Weights of a small sound classifier: soap at rate 0.0041.
Rows from block 2, named by matrix and row number. Rows with one number belong to one channel. Each number is 500 + 25 x the weight over its row's rms, rounded and kept within 0 to 999. All counts start at 0. Numbers have three digits each. After the name is the row's rms in percent of the matrix's.
# convs0: first 3x3 conv (model.blocks.2.convs.0.weight, 96x96x3x3), inputs 80-95, a 3x3 kernel for each
# convs1: second 3x3 conv (model.blocks.2.convs.1.weight, 96x96x3x3, transposed), outputs 80-95, a 3x3 kernel for each
convs0.55 095:492499571496524534517490480464518515456487529494489535533538477478503502501491464518518491505456489493485463481479483475482526484501508505462492510467485501464514403548635473548580481544605478508550493524533524529561500533456484511512508504497510471487472480522483531474502485470471483507502499473524505472513499503499527480529516472522503472483496485519491502529481465509511487517484470509517505496516478479491504500491502495494517
convs0.56 103:452487494557480471531532569508499479498521507468497513484528486507514510521477500483513470515462545550491490507458520501488459477516492541457555486508475532497473480503502478523516483488464514492525489503484478481511472508512532494507477460466513508458480520498511507526526494512499494519509496527475484503529468508558518542495466486502507481531517552521495482457496489536468497494516473531509498474529478546485436409516545582517504
convs0.57 093:511516500473467503507537507475496519521510470520501477503502492482451486479509517429467521503527500480493472485507485500491502500498507492490494471527467456456506486515488511553474469509493508456451477513522477501532476483466510515518496457497510462478505492527497501510564557522449467515548501551496516495467492484501491471467479506517523513512499505525516487511532526544494509506554555564462512506525525498500480522528497478503521
convs0.58 105:516524440431499569521462492534502487492484522528499516531501490491501535474470527533504497522508487505469563506533458452490475537514517469520546531449508510481481502542497472545504496485486469502486517491492511466513501501492485517503505513455497526454502499504498515506505503497496492502506480516449493518493502493532512531506510502511490500452499480491439556466491495527474516502487495548525450502531498568512439434458557495541489
convs0.59 103:471518481449502494475540530495534500457483546491527515484502476503502525488476489515493480494509522503512511475512508550471495498489478468510501478504531539493528478500471469500504459506495478476516489483499519523469546529505450475545479495480521501515468517499478559534519507506493515498474503506540472454515523521532517548500502473488498489478506520488508452488532513500518554495496473492493514486532499463537529543500513469481498
convs0.60 103:520498458501516498506491516492480523545494484493494487484483473465523462467504487528498494518465496531516481512528483511532496476535495470527488442510482475509531506467496483485483501466457482533482524477502498504501487485508467509474493441505491501508490496516434491514482528494494545500442493501472514515494507511493468501487493521500509491509502499515562497517590540528477514534553479512530493458565461511499503466529535490499502
convs0.61 095:513565475486454554498513478523500479544488478453504535475526533475505506506484489500498518503515498481487491479432489516472487502522492451502516510485510495487506506534518505456582488491544483491471507492449492496509490494585491496471459469449478495480484512511459466463460479509462470524538474488507466459461510491525489508498504478516457547524526505529461525469514479486509491506487476497478497533526476475511526516523492494472529
convs0.62 097:491496469499506508484537503513502518473500495468492518459474518481486479479505498465496458501531485512469484512504501494504448520474523511517506499505500497513462493532457496496465490503510525478476475495506512511500476476524523480539488534490489500473476513492446499535506492522501501524530534507543474471479462478501485478512462497517489479517456508492511497509444459500493483510480505531485491484493500530509504475520471501498534
convs0.63 096:495514530455495489475500470543467503515504512471533519493496474497482493530546559511473511488497513482471448524504502523472502472495502484503498494489500433515494486499528519494508461502505519477536465445439477454510460439480501528490497488507504508471482429487482482491511509493503520473479476487511507507466486503531505502480503543464472502475495511540479499465504493498484493516460462486504485530483496486508486513476481449499534
convs0.64 094:495508484504488509502567471436499581482519512542531482507511490503478494486477500481494518508514518518500511488491511487556455523513487524490513473548493463504515517498462502510515494522533521474490455519499469519524523520484485540476488493466512475472504522475547497545503500480503481513492509480509480479499502494458489484491519490483517461486467503506536516525507458511556513496483530477494520521514475485478504523459502478470503
convs0.65 094:477526509506527526560509529480516539493507503504511486519507454481470494488504534526535513525542486549457463515525501475483493463419488500519506494495500499493505512470531505486553480478533477528507510507501540521526473454461555539440514530502500539493468502520486502498482530510512502495480465501528491520510505528505470492494492523477511476537500505456498467517539509533514518514514544488494484470485498508517520529500469477471505
convs0.66 099:519516529475521479496456482487478482483439505514492508492498544503499525455496493541478482485495508535471506489519515499515470486545501543500546483529511505530509486470600526542528504509560502483504463492544479522483527547540483523543512453485494510486504506494456446523488478486511498531500521505501474472503519472512500524476546511501525543519501504503479489518506496472520475488488501490510478535450514526501489503490494498530522
convs0.67 106:584535461537471424462486529481514494487498520502483513527524448507454476460524527480546478518465483491479479500479467507525516477524492501505540543523462521530459483518478523498498493510520504526511467529511502501499507498522492525494483530486488507563536465457524514511480488503525511494505457523498494505489517492475476479467506498535477471517494523497545477503498476523514477465490513505506514501496493453495470585502478496461521
convs0.68 096:497508501539480501498491519491552491477461523499476533507503506489530468505506506485467503520500489496440463589501520485494504542488515507530491490506513473509476497509515490492497502520567493490462490450493541497493481541467542509502543491485515468476490505475485497513503497503521508512490506475513492468468544525471501544492512484528480510485543531478516485496493517453503511453524498454478463497489469507477512507479478477534522
convs0.69 091:531497486474428532471513489442474489501463505518481524487490491476496480492490484533499488493498489477508480489520510507521502530515452495475483510497478501528490498469541502477544500497492517512431499498460476491501522510538470478486522501467530492471495492527524463524532575545504481544507515506468511509525519524477477505523458486500521449474516504523492511513501516531461482514472522481501519492519524491520469538524515463487498
convs0.70 089:510531533487501549509505502496478496512523491498483476510522513503547513478515492481478478488508482492476490551478457513485503519525469539476501515543454542480476480488564484504516487493510512451472460495475475493507434524482538466501526504502499508504526510483495456505522494490527507502524559511490489494455496496457476480514517517533495529515532475542514495462506497481499516472521464471526471497475502495488510470480468504534500
convs0.71 113:481488508480505503486501470566442522550506517464518501521521464471475510514474503485508509516496489509491516473475505528455489491521485497515484512475499488523483548445499487487471474491457510480503526511478473529535480488503512504474495480472505504491520521492529472501501473485498488493465496527474482482477488466547454492499496499486508516508491502494410532528454498493502482481457526509501492501499497503506510510500500471491511
convs0.72 097:481497472511507538503478495499468509501499512538523490487463507466509533541511510509469477463459499469488519509526483478469483480499483520509504483516517503529529489516491498461531500490493519504513495508487485518465508462486453497517497482486514527479509537472523501514513500487504489503497528468510484507503508451486508507508479477502484529475518532465479497542511498486474508505481524495465479511482481558509446475482519483460495
convs0.73 090:476525489501495500473497527500481522448492583468478545470524516530521532514504482490504491489500501504488533518484467546512507524492502467478473502479482478475446518494472526471486513494524544505463543506527505454509472497480477501464472493450493489477485490483493452526506504471514483467530497478490482494501488487511536503502520492477500512526516516502508449471498513473497513502507468493494477478489499491484497497499496511538488
convs0.74 094:492495500506464516498527520460471521488487493481498536479484440510513490539512508496489500520483516465475484494523500460490495513481540517520503546502505538494521454475515501472503495459489513484452528456457499484489469499463510515504478491496457478498495541477506495487467462448537538522503500509512496539492508469472489488486502501512497511501496503507499480537509498486519491485527494531451520454465492453509472520527519564503482
convs0.75 107:532519512518520452479521508501490535463517530546519493528519507502519494519462487499481513461460497481496513492507525452496541513500465535510472493537487526431555477511509502525489509544473527446496523466513464551536493500484507510504488493549559489486511524498487519500517514475507480525502539520504511517512503530518522497494533515505454511481478467489469482474509530510513510521479497529513472479559436504461505511459484496524498
convs0.76 098:618466509512504491491516514513480500494459547507493518509518506507521459491507547514454498492517484499485497491514475478561495541496506493502525532527508515493446513499486509507468504502506512508489536500499518494509492489480500489480491539529505514492558515448494452553471495494512511498528482486517492509505507523517470447460456579550559465482489490502458516511506524490485508496516496504508487512495466464495558506505439498497504
convs1.55 103:498523534481514521520438488468492521481499517457519514546481483514501483498469511427509537497506543467538541484511498467494492512514455528471531519510505491504518406521564434526538424561534521535525478538499501520531453456541466486509469489496489462513496480503480451513513534533511523529484488545516503497536471479514460472485490471488485491488466475458457509477542470510517433550501504556541496557485498503496473527475500485532498
convs1.56 098:539531468459541501512536515472449502509507511489472485479525482454505504503514516476491484467529485487505517485539519543506486474507540508502481513478520455530491517509523507500504508508522481489509546468505491509494493526512534492486490481510494484482523528549460518475528492518455513484522523499483483485521511461482500504505511520491537505480561554497507482513483542468540453499483489496508470460466474551497443393482549577526478
convs1.57 100:461485505487474465448473494524476446468475471495534504504502538490496471522507492472500463540516533488438487485503489486508477512498447475454513512541509514477461520479509506476471523490509497493487499495514546509482406509502557560513496441475500455450454476497452481479499549565502523495555492514505489507547528537507464456460470493482470502490492480527544496508481506542525491500480462492499502470517514488512453496453488494522501
convs1.58 105:540499433451482531511432501493510548535530454497528508490476509477549481546524509462464506464507535559484433529478455460488516523470497500483451501535493504502558498461500532494522493479479494514533453513504500501498553487495495494508473505512491522509505460465492474485507545462501486511473498493497511493510520501516473529462440496503496459485482509473489487488475499528512505522484476506514518510488500510551510568521522479530463
convs1.59 112:488470472517524496508514519519511498459509535496507484496510480512487496487488474480516494496499454486491486495494495466495436469539498481538492514515563518529531485502487499508502510506497493481495488487496537506501508477513468465487518494468482467511540526520525486467485485528502528469478463479503501478481478544507494495507513501523488491524503519536521480480452494507479492527525512529502511532526474506501502487541547503492451
convs1.60 109:530499483480505516505540494507476533510508506502493463486511538509545537500536496505489476516494477452465513538496525507497520458532553488496506494467537486471507432496553437497567431521518478473494492502466512479478514531503530484494512484507523525512499487491480460508534507492492481533532466482493499523489526505537513496517526514511504484507478506529462504541509491516527480532511477511493487522462532484492478507490492508485514
convs1.61 101:514494487491554499487495483517493465494514453489513452491474491485498503510550542512491491518507543498508504521502488485491471469528482455478480435502477503512492508537469491516502459507490502520455505476477501511492520512496488545530439488476508488484478443484501493464469512487503506484454499523494477503513495485503496485542507501503490517481516515456519505481464500465489464528498504541506523497508452491540448487471534551464524
convs1.62 096:506495513457510493527512526481479526471495519480506505488504522459478471459481502534517479493489478517507516515511533498505504507450496485492544507511490478474502474500492517475453558463509504516490520510500504484526523506508475546536487484511502458445436517475483457509505516537493493510508522507480534504502497500503500452495500495487493553486520525474547503513540501469503521512490498505521522519527534487510503512485499505515495
convs1.63 105:524476511511542527452464462460480511496547524490495468505537498495490510484497493530512498517486468473494496534483536476497492473490501523551538476495539492473445508542513493494477493526467506493519514514484533506484536515541446504480548536524524520496504518523452465501469473498483504450525559559452506529494454497493476500485519508526533507489524529523492487480509496479486474496497498462478484509484467510497459509513522515458465
convs1.64 093:526448473489538505483466542494517428498543528530499510524488500540508509477518491516477475492538504517470478533494512504517489493527497515542496488521514543532519479526470520503458551493466489476553516521486483534473533533494516479508501490488491507472531509493510502441527510522541524490469454476527468474510515490509484496476505504523456476542486461510518506528489512481511527498467519480507526493521534506503496467529554456542478
convs1.65 091:453474530493507447529484512447486477517469473547518454505543492488480472528481522499487521480498503499549515516485469519463444516513480500446514482504500482502495495481510499487488479501525485485497508577540494492493522492503519514542536546456523530482517469518514457478470475493515490507472481491523512480502516474490469508497500489519484514451460494503526485517487434510524528487436505492468503474485485526503480503490471535496499
convs1.66 098:503496509480499512481496495471481487503544505545483501509522551497499480481506482489530481522528505508540484519500510564525517541495513466485512559497475509547484525498427574479410450494463513485554499493478537509479475510491534518532486472501469507518468527495527550485446504508494511492515515513484518490528502495508480508474474470519513506503520514522566504535554481552520501498538509561486496526506487515483470503498519492494539
convs1.67 103:446467525478514467506439485494553521513523518513497491471483502543504481512526478520463512504492442502507516496543473515498491521561503485448494492490516486516451491523508473518552499520501494500449518495544527497504479520496479473506500502499521505472552487492411487549481492481496489455517467512500499491498521479485484496505482463530518469519497506511487507551450524486516526539507495546481538452529504547507543543517464466517481
convs1.68 101:489501487496472493513467501491504515510529523472475480517528510497473515550489493490494518515454518507492480484520497501520494515502470482500498492456479491452473480504492471530462491544514522501445504495449461480462445499542485503490514477514494495521489468476494513555460501494482515485508513517500496484495492508494494522511462511461504460498465494480492480462463497504481463434497500445495516446512497511436495514459487469508467
convs1.69 091:523470470450506530480513542486509479515522509493512489488488508501509500495530511483472499465484466466471498527541490533559505485470529495518516522523523504535519514491495507525495507502507490465484499492519467473505466464520518532532471493479463524532532539487490510487472505533554513472497439519482508479482496497507471500503489503543498489427477476485490508479488501510470466493453517485491523441451471491484490483453529548480506
convs1.70 096:478546510449475473518486541539491516468534489503553469522468502503458500505474504498474487502466485446482479468500481509499536463525475481481424436425464494503485517540453513489492456529510540490472519476505512512496504517512465488521492462504511563491541515509506492500499448513498499475485517471496542495496480497459465519488503521488505485502495460473477508529499530486490496498471488494498506490505471507452540497485477462537521
convs1.71 102:524516496446526525524504497492478498494477488482522484508546478454507484506477448478489493472449510514496522468517499459481492476506475504496525545495482548510492541503475534524482489543451482500507478498478509537488510504459504500493490495491434477477497517478509519499472446483508535488453518479491507506532509520482493491502525503494533493494505500507498514492498481524505495515497504504531499500516499470578544505517477469486477
convs1.72 093:508516541441495472521495497511527478507520480493511506511530469478486539484499494504486506476454534508481546538534551486529491452513519496519438566457514498491436456507530504524492482517492547451495529499522490511524462508510465512501518480527464468505500500533509435496537476515501492497469494468504520525489475504525482490464508533506521499535544491500510497498468480498462497503496514499478465494485521494472553483488520533487481
convs1.73 096:458492504538509479494504561500550501476511477501503493508456520463471523483482492513484495492473508511527513485493542530507567504491500525475507473489502491529515513496426472514428487497426502521501500508516497493492490508506495522459485492502522483497424438540476508510471502449524477500557504534504505533537510516479518481495486469515491481509482477485524487476464460485496476471488504495475496538508492529494487537518511495499519
convs1.74 096:475536488492529508550551482517504486493499492486490490480460504467540497522510537493453481475527548458519481454530452527478523506497513469531504534512496491465470522466511475481522508481490482513497462487477517496508539551507511525498451489532506517465526506461476496532499571504473459456452454493490503481523491538473500486508499519485518485511537486525512473505506553541553487479512512509505461511487473496520487508516515480492504
convs1.75 096:443457552548483518478519448462531506510537506581511520494513491544493483494494480484506478478507479464504483540519549517536565504559478515471480491520491483508485515495506485535511496495507479494504514496510483516517459462517485529512518486497497473476481436494448522479532511476458512507534489510511497506515497475521523484535498468467538465527483528470508517503510511527485501508536538537495511532465510457532447475481498516473516
convs1.76 096:487480499489516468499495463520504497460517525502478454538557520540517472457524506505539528525487520479478504490511556491512493533472499531488470484560467494506516494535484481484534485531527535515539490472469482489478525472464491514514495494506467525508529466430479520501546523478491488528479478505511486493476481510479501487543518495476512497489495483550517474496496520478504466515504452529494505530535488503529506552460509431474457